config = dict(
    model='multi-label image tagger',
    dataset='drawings of small networks of dots and links',
    image_size=64,
    grayscale=True,
    moe_every=2,
    experts_per_token=1,
    patch_size=[8, 8],
    layers=12,
    beta2=0.95,
    beta1=0.95,
    shampoo_beta=0.95,
    eps=1e-08,
    adamw_lr_other_params=0.001,
    gradient_noise=0.3,
)
Rows from block 3 of a small multi-label image tagger, named by matrix and row number. Rows with one number within an expert belong to one neuron, the router's apart. Each number is 128 + 24 x the weight over its row's rms, rounded and kept within 0 to 255. All counts start at 0. Numbers have three digits each.
Before each expert's rows are labels from the 100 images, of 14848, where the router gives the expert most weight on average: "top examples" is what is common among them; "peak at" is the part of the image that holds the peak. Only what is clearly more common there than usual is listed. The data: drawings of small networks of dots and links. In brackets: how many of the 100.
# router: router (model.blocks.3.mlp.router.weight, 4x192, trained with AdamW), inputs 96-191
# gate: expert gate (model.blocks.3.mlp.gate, 4x192x192), inputs 96-191
# up: expert up (model.blocks.3.mlp.up, 4x192x192), inputs 96-191
# down: expert down (model.blocks.3.mlp.down, 4x192x192, transposed), outputs 96-191

# expert 3
top examples: five dots (54); two groups (32)
peak at: centre (29)
router.3:149138122127119129119137107108174063147140122144119144084112100137155131105154125127138167057135107107123150114131137124134118143136120131169159126118124139080168134158164139134122112110099135094120127124108126155142137109142139093120079154180112084102115174093156129099161129142116110147
gate.0:127191127181127126127135149128136108132121157126123132137115129152108131134137156077135178153124128101111131095129164128133123132130147168159110128058143120099139140133125128115133129139080119130130127116118150128135131028124170095130133124122103133104127125142129132177082090129091124145
up.0:131114103132112125164129140129128125101128155130139125117133149125126140119133144133103096077129132125140110111128131120131117129132154089124117011135159117159111136153147133089137161166130118148114129121111148125145130120112114124130130134135133127143122132124133136134124177117135131137
down.0:131126116130162128131100109132131106129129155138101134109154118139128162107136174126147157101112117133130130120127158129114128136118100125148128155114147113130160135134133119154106102111112139129145125126125128137128143112138186139112140132127125255151129155128130131110132115140153127130
gate.1:119158140134118132113142117127105146122118143110128140120130133152122142142116105128128154110163193126153125107110128122233154150111123150128138130128126121135121128112115118132122167139173114142145171120123143134155136129130138095119141121255126139134112122134130138133122096129126093134
up.1:144130122088139132137104149085155127128102128127113103122018180130129132132127139148126107134129145125113121128122121132139127105148128118128123116128144140130128255119148133116171130100129137135080111127085148108124135175145159139118129112126128126188154072134126128107135102136138140141
down.1:115144116133127132149156113140164128133144117133126140090117104146127142138120126117106136130129155120104127103166142129126128101144076129145130132150126118114138131167128124094127129226141124127103073120129124103114154122128118128125139132136128145119142111134135120176090121130112106136
gate.2:131132119115141128159142129118132060120137132124146126128127101155158127132113124031125135112131092152129115154128135120130064151128128133122147130128165112126158126149093112152128132104129087149136103139127120130106102146160106140147094126135090137127204128192124143097127115132114131132
up.2:140112151146141131152126136161125107089101028131154153155120119119128110134117130127114143127111147129102109122157127138129128138186115133135100127120123178133141126159138127075150171068140119134170170187128120119134106133125128137097108119125118132149131132157146126194062086121118139115
down.2:146138153120162095104154115143134112152115113126155121133126127135090122124162120160135117098136127101145117132126116143137139144119133125160131157121153110147133189137138169131144125118088110118161133152123128117102121159130085152117132201114196138189106134138147132133090150120124141125
gate.3:123127127129105101006104115099150125080132132156111123128126127090096142127131138128131087144121120126128113127127129149108130093136100057132109142122110128128118110135118108162152135091159131110121102117147104097131156142107128110132118130115133123094145120125108122124104114129123121140
up.3:114151145113130142140116143118136149127123120111121125151131123164127144150120129139101160109126147154127122187132146132127101142103214133143131130148157169124112143148126150135155121131114128125152141149140146134134142128176129180123127164119089200114116138117143095145115133126132129127
down.3:111149133152153134127128127171126143116126125147119128127133135135123128125135132130204123142137128175114123157150135148170120107125150166134133111123131123133136212149123091117068174127157127121130135136130127124136161125129159135160144126128129127141132135134119130123130120077140141106
gate.4:120132095145132136137156145083133110121157106125188147110128142110104118115132211129129114141125156112147139171185136166135127141141130120158124163069136101114135120097121127211131134155180110134119117140104145152141116111119148130149128095155140124144123107173140123074156117125146106113
up.4:124103131120120128148130142131093124133243133129128128125014081112154105135153129140098156118114125142134135189125085096127126106123130108191140131132126142139092137209128129142119125130102150143133141153133107134161108132127178128127083135118132144093101130132169127117119099128146130101
down.4:137128135127097096121147118124145145012125119128129120137130166115116128126130104145132135137129123102134151187118131169131149145126135182121130104183140123117170129148173155103117145125188119135151105125159154154117108116168070151113099130122132148127144110124126128133126127097130144124
gate.5:082131124117144124103118118130135139125127191133139131098074126149103097146116122135136138132134143153109176143130105176125123161135129152132124141155121132106125099204133116137082118126084131130148116200122122128142129120137125126109119081120135124141152120126128128156110111128138118138
up.5:140128117133107078193143131139112118132047183108154133128103137127143114152154133149137126004141157158126123203140125097125113106118136098128146099113127118103130096115140164121146090135098129120128162114139095116111103115196165220118126141128127140130118145107123123127133165177159143110
down.5:125110124143166133092122128079125130142150088123134116115114155131128136142129174143140138111129125133123128126107114132129126134130128103127130161119115104133150115099168153132118121212131137138255113102192106126089127116144204114125112123117103105121128128153135119141116151131122113124
gate.6:168115113096126136152148151130141095155090122133111138173137109132063143124150081130142129128156068114127132128127132152143142127139119135110133124077161139143138128145126195127133108125134122183122114134126125139133128128114150170163143130146134169105118126144137156128137107131083137114
up.6:148112119126126124123138087143145124136133089121139152128109125102025150117101070135137135149128070116141116112133151149114139110115124083085166132120137117144115134148108142132129151151140119088147159068133120142148162123125180122159205143123169130134143156126151153152183139149129150175
down.6:134123094098127132115119123125171146156110128108074134125144130126117122093129144130116115106075096104117128116119091134126115162133139131118124126131095113115127127120113129118127132140134113125140134128120140125135130119138119140117111148140118123142096103128000124126141132131112126159
gate.7:135123148157115135128118125132144146130128153117140129111121082118158148118073123140123137141167125193134147124126170147106123130140117110091121193123129072130128127127118124122139130158132137127099116123128120141129124127135104139127155124204134133132137087126139129100116132129085136128
up.7:132182103137070138124158070112155137128140127119108115136121152132182097149139135153111152124134225151142123127118133125135114148150127128151153128111131119130125102137201121110150134130141134130130114115113119127120129143104112160124122095137171131088132143138128125129099172152143125121
down.7:125134138132127109126135131133133143123097178117129154126115169131158147131101121140115110023119113129126132145121120108115097125129127151124130129186103146128136125120135128128114115141120115094109117132140115132134132160134158120124130145108131161136124126175132124135125129130147000105
gate.8:149118149143127123142168139125128146149106116119138122125138143147125118147135057092124124096122070149109131124116096137125104133132144128121128127137141170109162160158112088132086129127117133104133117128125111120152131146135130152122136123089118131129117139140152069095094211131131160128
up.8:116157126052119110144136038098127145170117118123146112104127128092129133131189142140086135111154128112119127148130176130103118082123117140117147116124155114128117089131122110126130136122147106125151147117141164071152149062109118160136117121111071112129127119137141126146129128131117194123
down.8:101163101128121116132145163109121073138119126138134162124170130114136109130127134126120182126148119111138129127108004159131083143136148119104116111144133149160129099142127128184136134124134136142122116124124093134138118123120148159112122151139127108123114135135131132129108130127161152119
gate.9:080144141103121098200127127087055165129112139145137149109126112118101118142154136109158121126118127112134145190148124090092116147133131130127139128156105129144110133137115149139128123128134135099128132128139131166124127170139139129113181131149133131149169136121107130155139094127112111133
up.9:131124135124137119129143129131099132179166125124132128124145110133133147140128132134094116116128147126128115151159126133141142090215131126126128037131125108175129125111126129126152145140118127126085117117094119150135108127121128127132128099124131111113142127118131125111152131115050126132
down.9:148115155157129096119087134106107130150145128160140104131140147081142134131161191128119117134100119107134137121115156093138136113147118136128115120166105152122115129097120114116079099129148128217136137171121128039100119113147120063136111137134125116125087131119123068137152131128107181135
gate.10:117140144156158123132110138139125129152104124132113105101121141109138128126121114123134131132128117125128133000131133120147133118128133126123136135128135139139143116123135122141148123097133101131138173132090125144139122094121125140120156122113133129138134143111136154128108107137107112130
up.10:164120090141145122123153122150147107121111157112117120138134124136222129127131100133129098236125131128129113113138141086119130109138129116034067126236118128128127118126129147125131126165141159101126133162149154136168129128127123148121128107105129081133122131140148151132075133173138127131
down.10:119131130115130131129130165124161218134145122126135156107142157122116108133114255143100124133068128131152116142130100128133136124130152126134131145150131118112138127151139125135131142151119132134124142127115127120107116130142125121129129120142147158117138127129148102098160099129124121139
gate.11:113130132105111141134152172128118108129122128091133125097121127120179103128141104153179118142109139128094129097119130146106102094127128078161126126126139083125120122135101122143134145113128128089130039127128140127071100118132143129131116103102051100137103049136129136124136069143144131116
up.11:118125127127128122136100149123128157138116150185164137135136128121127132107129130143138150131090130153128128128137125128125142125147128106153131133132160126115137144114125129126132130104134120149151131136139118222132142077127129118151115124144175112125108126140129122132118115092126152127
down.11:127128128132128117125136098131144127114063126128146143128139127146120125129126115133109124132123117106140161122122142049122121143137139105127115125100116142127106121160123131128133150150153098156133133129128109121127112118127129134120118151120081141126132125145110131131128150110119126128
gate.12:135129091141128095200133135156112050129122155128139131124124109136133126131136123109126120140120156113188119124140133156122121083104136065130126111122125135134094093108128141137084132122124120082124137155092184129153097127136175108125140129128095145096127146101119098128086131127118111107
up.12:119122145123181131143145108131139127124129123068139152106130128112131158110172125132118099063130167122111120114124171128153126137100148121141112107132133183126122131101136123135111126136088128133134129089127101111103099115104096111112146128132133113145132148128108109125130103129177134139
down.12:129224129115131097167119152146148147130133128126122133128139114111117149111123206111146152142136135145103151119130152128121135148131117111139107128094192122104086136144156131102142095142158133153128137129132138077172118148128133016073131134115128126118150106110117124159156166165137142154
gate.13:128112128135123132093089081130167112105160134127141127128125132103111145129119122157140118142131126126098136108158132128131143112142147128136132050128129126112122129151132153145161128131127113172104126141112156111157119123124124112132135133112177094128120115132111129113114128141149153062
up.13:133124151124129128119119119135125127112132121152131135107123094150104121126142140154127125124167085123128123117128117070111109176209134108122147153175130178135079112129130117133124147112158118132139074145165094141164093118128121119091086176160141127128115057150109121124136150151145173131
down.13:117125120124099126147165129129161205120127125125131120121126142125130121010129130125129102118125141170125112126146047129129133132103112153173122126130128164133151104128128164135142150132148124178106142059125143139128132145141137105132128132151151085116154137133127138198131100158132119149

# expert 1
top examples: five dots (46)
peak at: bottom left (97)
router.1:109139119124160129129131140134162153151081119087150118173144148116122161135085106087106182103099116116111076139147130146118083124103100138130124103132168130204122148104110132139158110114125109146130115131080142156134140138171138166149122125129134153107135117149161131128158101130173155124
gate.0:114128166124126128116165123106130102138148105141154067128119124091121123122175118107129101153154138148122140140055185156129139164093149139144150148133139160126121126099127132141126114161179127121146122153126160125127123156126162099120115179102124150127092126150128107128139140109093123176
up.0:124124138134133133128156116109108102125176118126138127119129132135156084147157126128120115132145130110110153163128131107131130121141168120127140128133119124167159129130124108150086130157000095135168133125132135107123151123136129135135135133133120201128108122127108129140115148222142140109
down.0:124126129153162165121131136110120114130093131112068146134114126133128110124123151135134101106152118144110124133128138095131128128117127129113112133156136124101099215140134131153129139127158127116124143171137128081142076141147130128137135148090132124198086113114133151129124122131110068126
gate.1:130138121076139139123121145149145135121110138121113123151134173123099146093128108125106129128130094130106129118130144129131126108145137161126126157000146164131096125118148124081118130129136125138103141129124018136093120121127152131128142107128131112139109113106124132130136120129116132127
up.1:143142132153078146145130129122124149119114130149117125096075138131061107080126160134122123163133130115162146089103146118135110147091131126136164142107094125136138114145137151156098139124103076129113140089146120091141130158130136140141103053139124132098134130123155137172139120109163117119
down.1:129123144128110132133118138146107126135123125127113090172036161154129095126057125154123176186140135147147134093119112081141158122128178130144143134121142130169112173127138141149129110135116115128137112138191133134158136131131148131140152094111134112116128104131129133152110148127104093202
gate.2:127132127143146120066116127126092085139128089145111106136140125111119142131141128123127114122163100112143136127093145117141064138088090129129120134143126138135094142147124099104134075116184115140117128119110104146132206061142127144104131133139135147091134140125140123157144125132133117164
up.2:140131128102118151127139123030125128123130126115143124109105156136152133122171131136149130131116128122163147147139128124080121125127113171108131187127133127120129113111127186098125176177155089157117125186139155132122150129114102145158126147128099100130129126114137137124122119120107132134
down.2:125121123165133107153144143123118130143143149102130126121130125118116137147120125121162114127134136126140103135103132141126130159118130125124141113011136108124132126129161114088125144152146130156149119096060013115125095127116132122163134157126123126110121113121067130122147103142118127149
gate.3:212151181122118136109118105066141144128151122100140147103139129158126146096134143110107135126115162100136129124091132123130131129118127133130139165121115076126164141153153157138111168131124121131144117135135113134111126146113117126134139131129128114118123089117130114148127115143128121120
up.3:091095121125089119213123183128116139122150153112131131096130128128129187129117113164114182108138117149131105109168125131137110145139120176141095129121106096142115125131135141143135137155133139126049116159170119130131112108111127158134127070151084192091130124109126123124139079131154139130
down.3:113127127133128132115142121091138166124071170121131142116093120108141096148170131113103145169138122138136125075139162129116138083117131134012102134119135174139128136125123135132128125156128126102125148094171143126126106128128137127047130178134106111176125161141131083138124125146107129128
gate.4:103154126114091143128150129125104114142124159151152140050128130141120128083130121127117167123152135110089132105069131098135213136205122151136136132129129150096125115147075127148139118140132075142139118130122127126129129112121111129191129119118129097133132131147132151122121140114136117136
up.4:122124136105092136149060131126113086156069131126148083128103168141057149127093146047149131127108128131139154078130097152140129130139137188114135148134130088172077130190124148161120082094139131105133117140145138134114163140165143136142128119173102121144188125128132127125137087155132143136
down.4:123142125109127128156120113111100152157157164151130083125128148146112137111128143132135146112109076099104128128120095135129144125074059126154118146129128130127080073120122118114151120139156125133120114148118106133181116118082103124033135156131151120129153135166127125097096124133123103144
gate.5:116134118115150075135117137150118116131143131142126121142139119077133131108118124167126106137138170124108099128129149131119114137099137131091141119109115124120072154143136126173114107154127140119168129114128123124123133113080122115106142161136132155129102127137153154128126164147131111095
up.5:131126116118124124131121131125174147086129128173123140173126170107115118123165107048124134174104144102147143123126144162130136150132111105165123116137150141120130121121120155128115148110130138146099135122111128135127117146139095132119134106131153125113136093131032132130124121104103132146
down.5:131108100155098115128119084141144121188132116151096130124129133136125118119128129136131123160138152138129118140144127134123126121125135137104133137128112133128134127138138146125142127125120115113122133152093102093126139140157021114135139137127138126131127140098128113145128125130139113145
gate.6:137107116133156157133148143114129113153169127189139139140131119121143134119132150111136137128094159146136122114118118130149134139131142122138255134142172134178133092113108127141099126157134126131133129088113134113124138112132124121132097131147146129128133097123114151128129132125117133126
up.6:121149151144123109103112063143114115117129110144126133129094137161129116115119118115142114145152126098099127117117157132177109115106093129064125150130148129184122127119127130127138115081141129128162145101119117127162129160088118159097083120131114128140128123111150097120130107141126103146
down.6:145110174146109107138103128178117131128104105156114127123132095136111121118103135132142122130138122110142130128092127120080122132136120137146132133124136121128145127091133137118131128134126139205108130134125096103000136137126132157153135131166121112120122142132122138120134128128131129160
gate.7:128128140117126134128140158120138123129128126124109123127098124136141120200162138127125119146139129119143136129129149131187147153136188124125125168108125091123131141113138085151149230117118120136138125208137115130131125120145127131185162121125129141093141140126142111100163128128157120133
up.7:141124130131107149105099120126131123090141171080133100115132117128109130131123126166130115139140126113138143116132149125092116128124131086118121134123135142127152133182080079107102255168127125124145134129096140103126129114133119130108129162163131124140131124064142133126119084121132132123
down.7:105109128134134135125136084119125112102047058148122127143133071138132133140134124124141121128133147132121139130120187126122132119135110128132160122106134121125112126121104128135140138141116126082135106156121149140159160115147119169125133120197090035102138126121136117133141162148122071133
gate.8:125115141077126069158112138112092127123190130114147132121113135164162139114112124120112127105133129125127130134150129128133134130145141138133129118199181130128128163103077135086111134133146133135121141109132131115140106121127132131105152158132119130129134134077126116123154117206149128102
up.8:139126122128073121086145130161117134129140137125166134138116110146163103161129097125121101167122108122120128113127117132173111161148109119102130131106129149142083133161126128141104134127052116140140133112115118202130143139178122125109091124140143127118139131152131118152121126143156125128
down.8:135118139136136125128221115149150112133156137142100129115189194134134132135140143135137166131130144126171115100128115127128098104131119129126131132129094099158137131133149114131116128146124117194151131138131141149145123152118125151152062136165130151179110115138163134090066138125164096161
gate.9:139129136137128158121130149142114135136128102132148124151114127150124118127165106159130126130163123158107130119092128147136125128126130127111159139125113130144133146160133128128092130128097128106150120190114128122119144135118104131130123126144092124133125115129119125124131131132130137090
up.9:111118141127124100149116128138108166123126127137151086131126116128047078122135116141163129125140136123125149133126145137161141119117134056103115125128110162115131118099129118077158136133077030152108000156133157121094061143144144178153128121119128117123134128144127172132135153130131122147
down.9:143121101105108130114121106135130069124128138131126131097106120136134088139127135130146127104130123108093141255095133123149124143148129089141137138124123135152127130129140125133166118129106131124108138064114096150125124125153083128122116177186131142153135134050135084124127115115104130142
gate.10:111136114109059129122174113136140127145125148141136187132089132146193119096126063112136138127113092130139138111102095115142192115140122099161144116124154130204099125119135114125120121140128111140126141124131115124085096142092143114116144059127145097158219136120109091119123117131139190091
up.10:124149186174128138130119133142163122133131118142138144231093130146122138090054124137115130130132150145122135126104124114127120118082095118136143134129119123096105133130134137109118110103120121128128105129127130142177100128130152119120163125134111167132148134109122145164182137127133124123
down.10:119126131168131129108101126149167120127121148105136151098127151147108135144137141121123119151039128103089169122120135049126088140129127114138102152136132129138123128135134134123149098141103073117137146187140074133131135122154139128116100103130133130130154152133130135126134129109113127143
gate.11:121113128101146094119134133088126123121115119193130108189113105126119145127115145123135110119128132138113134124137142159133049126120128122127128135154114094133127124134170182210125111124130134123118134134123113128135123098192147149168128161134152108136143138101153130171061147138120123128
up.11:120139124126168116125151131138123159077110131130000144176125180124121140130101132202118142110157089120113099098171125096121133117122126109117122132123121109123135143148161135134098072135135067126133108165121134131115126093092128126117135139156129134121079128135087128108166119122126133113
down.11:138116131117129131121126130131142108101129111131129126118122093130114100125028125129129195159130098101147138142138129100099122127120122124154122127138154128151113152129118124116135113137121152139115132131146120121146137107136230124115143131127156128107145129128134127127139095146143085137
gate.12:127131191169174095138127098119172112051126063144127138115094154137121102143057129094091110134187131144162146129127102146134137119127135111159127102128161122147100118116121129121154123088129127135150082131121132132129120118137107088130148124073122163149140161168105124150163098140128123118
up.12:115129118133124118115111091132121089110125129144089148126120128169120170098162090134117115135118132097130140150131117113134121136133128145118123150139128122126148132159126181083133128090127117132129126127094120134075086121074131136132145145122156126047102118129138156162150188137141109117
down.12:132143133120110136135045131136121135159172205122116116109149134128134128139109127132116130120129130117113153091121114145138182108154137130131110161143132130138135070111123116131129128091103202132135150112095118131145130131126120126126149129120152080121148128180188137147128118127120125123
gate.13:132117145126205108137245136120148177132122136110072133136128119122101134131121106123160142101065127121149124093123113091110139101133123133122111104153142133140161123147126104096162078099146127112135164121158125114148113168138124141118128127115133110129114133126129098087084135200132146131
up.13:123118140127114181171127134105080135086128148143194121145134130127083113123186164062142106148157133117141101102128086101122145091151133205086132154054121141131142126142127168124117111113138131133129125103133123113128122102111150092130124085136125104125130120100121079129119112122120128161
down.13:131140111149127137144112124118116186144139161128127132081128075129104090000129122102186119129128129110130126099125122128128119103132097128143131141155119143143125117134126182129123128140115100138151105105122136132120131129108130135132129150124101130168129136140138126131130154128150109120

# expert 0
top examples: laid out on a circle (76); nine dots (42); complete (39)
peak at: bottom left (58)
router.0:115129158142151117151075106120079156138170162122136135126132145120128081120151151133148050168177149174145153115131141102137144096127092136083145138133120118069120139122115096152102152135138137146149115123155127078110116160115109109104137118114131149162161119132077132139136137115115161111
gate.0:133147128109118083128113106121091112137155119156162085147125128143126168183134098135095109133101131111134146112142120162123107103139127155121126133131129127126123113122089120139137134124052102129119129167137118134116122123148164137137121117129129118101126075121160119131121189127126132119
up.0:128124135132122136126125139088114119121111139130142101135128106116142131116100136048133105135125160132184141135155114128101128132131122110165155135129130127117184026136132161148043120182112088111098097142128137170149132097124118113075138138116122135124116128134144129118113070132149127128
down.0:133173128128120129134122141126143125128121149160136129142136115123145128134133104128125134183163140109127123148138168101123130142116125120129147101155090124129127141144126117118131127131112131107118123121112135141134129117175125091116130157134125118131131219122135158122129139125148113127
gate.1:159147159121131144129140158124135118157129123159127145151127136067138131138111131126133121106106132122140136137100121119128130183133126127129115132132138133072135086160135121101129129108117122112108124159128103131127176128128132131133126134118122124151123077116137133110170160141128139131
up.1:120116148144092132132152118127127117097135000108150121136128127094125153125130146165150102094123127155125127130139134193150127150131117115151137063158123109181109136116122122128116170126129100138142122157126129139165127146125160127125154156126159122129119131184128123134119139126134146133
down.1:101135109127131174083097103104122089128141128111108154132170114121144090127129152111130124152148116126127099135129099109174167142127136123141134157108139146161132054204119121108115118145151136123113142131176142096121094126144136130141134148139137063132168135087140132141122141119120139126
gate.2:147122126163121142166127126141118152147120090124136139127137102131132123128135122125226128168118124110125130133108096107124125120113123128121076113133168105131147116142141119134136132134183130118144128112119113180093079126112113142131104145162108145103130200129138108151124122139136115128
up.2:121122110169116119134128198120168109145127107061117125141129137163111151124113125108102106104136103136128128132148119132134129143166118105122114066136121131146130124138142131127134255160160127122116124145118138108126152123195120121100160120110191138116105133115130099143120126138132202145
down.2:149118091136147157136146058109151129126130150142130090151128208138130125120124145127123128148083139127113116130173125129123152118120136127151146122083146120127133137109143132080122128126116168129118114106103090127126140117139122154129168142137129138124123152118125114178128089116141127112
gate.3:132125143111074149111130102126112121126159113109130147134127139118087149123116103114148124141120119135100083139134123111124115146141082122111128136132191122162130128137114129129134136121130125127111128133133135123103128140093131105150136151155112058126118176127158126136130144121163087132
up.3:119126086123119130136096131124125122133127123126104118127159115124143164151119143130122139127081128140191122095074126141104132122129115132109131138126126136110131058202116129126141125128123122126121140144126112125125127125255147131109123128138130183139126113127121122131118134128150133154
down.3:113127115121086163100126108191143111105128142137148110127133132103145129128148085176140080126163120137054088110122140130149142097127109130078133146128168108128152122137126128111118117101154129132038138115120084122090126091150125064123153131245111134117132153120162116130137099095150131155
gate.4:133115123129128161130171133132071124147125128079151130127056113110153116127150137138117126130131137131119129141127128129118087132162125171119118124146177154186128140142138163128122143131110125134140124109140131143130099121127136159133109141150134172121133128130137131090126145128134066132
up.4:118152075121112130134127140141124119098121119191141113112114127120141147131095152117130095101162155146140166128137128144082137124113142125131133137134126168110157117108126197166132127134138146158113176092127147127128168118151138164121157126141163116110074136127066105134118119142137113115
down.4:196127127124153122141098119167123126112134122133208125130126140130151122130147111136115137125134119114125135145130127182134118093133102130224129120126142127120124149122106129133135120125118169121162166154092137129131151156155118143127142135119210108148159156104160135125132061126109150131
gate.5:124128123127124129095150093135123154175133114122160161095131149124148110155114130104144122124133133133071089136130132091180100129125109112126126123086094140191202185100161135161085147048145128117120147123127120127126158110125204100081136143136173107139134127142129118150124132205158150121
up.5:131134131113132121092135116129159122176124128107133132090123129133131145174114129108147107128139126171130133126125142095155130116135113110183115124128141127117128097137107126179128163098160125137139169117135173104108128124118130145095104128141123255103128124128062127126129189128091143128
down.5:124126114111130118104128115144128136150130127110133127130096121113130111145112150123047127125176121143085121164082149138139181119119125130135138119113128124125117119146122121117134141127113117181147109143133139116158124116137097121129151139070105098099137131139128151140125160144103067111
gate.6:156129104141195126146138144128156150187116123176120116148130096113106117132141121145136116120151095054139128125122123109104101121125129085123122127142137112111142133136114099145186143141186125146124150150122136130147107132130129132124129158073136142089129184104136120117073121123140140141
up.6:112111154128122138129124100079113128116078131141133150127133223121132100123112123141140144142122131128122167132106123155124120138095109132122134120134186164102050147160143155113148115128094113124130129122140067104128141084130132122151115111120144122131120227134106120129126163131083108108
down.6:143128118133131131115128167124132108124129127142136108115127172149131133124187178123135128119119159131125125140124123146101140129146128148153165068130141116132140107134138120132111135129119126148125131112115131029108125125114255128112142099125141127140180066127118131128156129118161132076
gate.7:128133110148109130123126145103111103121131151151178090148135107097127070130131144133119112137146135127072127086121158124132135123127146146165154104131131138251136111132126084116130147129136128125108105122153166127145129202141151120126107121099113146135132111121133125128112079124071136169
up.7:133162151102135115116138141165109129089144149135132138128111130137117149154194157119091107174137132163124131122052138139151164131120115199129133116122194082118128132120117127143126119136097173079130129132122083078141131136133126122099132118140135132126124169115099113103086131142117114165
down.7:078106125141117092116111129135129116121127131121126114138135146128137139085092127121100161137139100127127133101148148098138130125127137073119127118137146126121123093131133163109125138148136054130147137130136130133126147107106132148140150069128088125120131148134130133102126119138140118131
gate.8:123145115171105137138148128085130116117087125164115128102116093158118119128126110160142141183124085133110143109124135113139139110101134131119131119106149151206140132152144143135130121110156125155130121188102121129136113166111129131138085156118064133163136122140144116105128119118127122114
up.8:117126127077136139138138109140143121122129133133118116132108122134136190131135115131165130132126114125114083115116159131132134125127140127158129137089135166103123119131129145140130128132138124145128097101124130144085145135131129109141133090116169127150124127140182134117150122121129189129
down.8:141153131125153108114140124123176127134125124132128124183126123133134123132132182127128255124142133121086138134147164164126111161139144139125117159119177151119135118124128123122097128127125101149083101125140145124104171134122162129143126126139116118211117112129159073134139127130124158153
gate.9:142116137145127075134141131129079143100147127145125083084127147128133137121158130134151129097124128109156140113103101141120120153128099126123121127072120063185134111139144079119136127140127092127106116142123140158123182136143130103151139137171128120143116180132134127153126103126130124084
up.9:122118089135123140187127148128092135127087155137142086000094124128153114125119126158143129131140128070096128130124126125133132122124129110123135083160132133138129107087101120134127127142186126145099128121144095135140132122084129133140104117145161110111128137155149148144136115201132111120
down.9:142109134149087128151116121118118128116144124144151133126255108139131131104138174117124088145130130141109130149127154122111141119130127136135126058125148125121142145135135124080126123131130146128140127147123112118147129088139123119096139126119127059128130146121130128139134134134114130131
gate.10:132109116119120110153128105183128095117128051107132088100136126123123135108123103120142194138121097117105151148132130099124125114130124128124105144175097154131125138132088115125134143153153112132114153129119110127062136119131158108137157110154128132125162121166108126124099098120135129124
up.10:134129116114190137110130203080128076106092143135128137123111123047091136085096044128128117114156127153143128128118120162153161202137097125112137145185127137091144129130149114131112120109115123141114119127130131143074139165119138153165123138121140134102122136138134098131159138105070129123
down.10:126105127127144110122149159134132179138136129142127129152090129135169105129098151062126135128149126112149081126142167133154132140135157165138139155136164126136132124128121130139093118128119112115110117123084133136111138215223117128124150066127078118144127118139113111136181148149106105111
gate.11:121123130120124198141130124127129132130129130128131130126132128129131113125128131125115110125127127127131052142123127168125203131129119128099129130108135128093148128124128127130128127127128135128142127121128120123122125128141130129131120128128133128130092128129096129129126132128131130124
up.11:133128129127126128128128127153129126126119127124117126127127132129149152128129125129130130123123127126127128128126133125130112130128123127129127127128125128130116129166126127129127125134132128124124128132104130131136124127127134127126130128132121129128128124126136128129130132129120131138
down.11:131130128122125106118120128127138130128133126149125094127127130134030135128110124126128137129129148168121120129117128120138128153139119115130124105128127120125111128139129127117135125127130129128121121137127123127124127132123136135123115129137128127127125127129129127114106130129132127115
gate.12:133113139130115134108144059136126191141094078139131137133128130150127126140116148144095078140096146135125189134113125134112135135158104127102121123142129128127126155164149193135136125130115139135134113117074135156146127111129128171118167101135132132136151135134124117112135000136132128144
up.12:131132125140136134117130152165151114142121141118133143157160142014198128133127116138170116128000115136120128117133122131129127127120074129129092130114095115123154134138131143126141124129107120146149124137086135129133128126141143130141125140136127147128092136124131136129121140100108121128
down.12:140151150117103157123144104124124107135146123122102137129135102140110128128091129129131123129111128150137133134124143133127141126120108128132126111116082255140127112137128181108067165150145130129102107118117142121128128113116123112115135104125104100127106122139144117121063113122126121158
gate.13:088111125109119127151089146128146129117136126095142184140090145141111110113121133115124116133141255115119130072128092148143118151124133115129136106098145115152126148086199118147128143118111129107173151134143130152095145121101142138139160111142162145116131146122153137150136125118125114134
up.13:135128114099149152117125134050147118112097127117138110179098119136142121137124174128130154121122113161153151152088141152131114157145145124116140137120113108128125146124121114108152134089136127149126158155172127142000139115137133096074132109118107140128134126115091135177130122120126141128
down.13:143121128138105119128156131098131136149088205156095112133145122146129126148105128095151113130132061125123112131129128140130126131099126108121144125149113136116128108128091126134124126077125131130129137114108147151064131063132131139127128078129167124162111146161145071091125155126124154136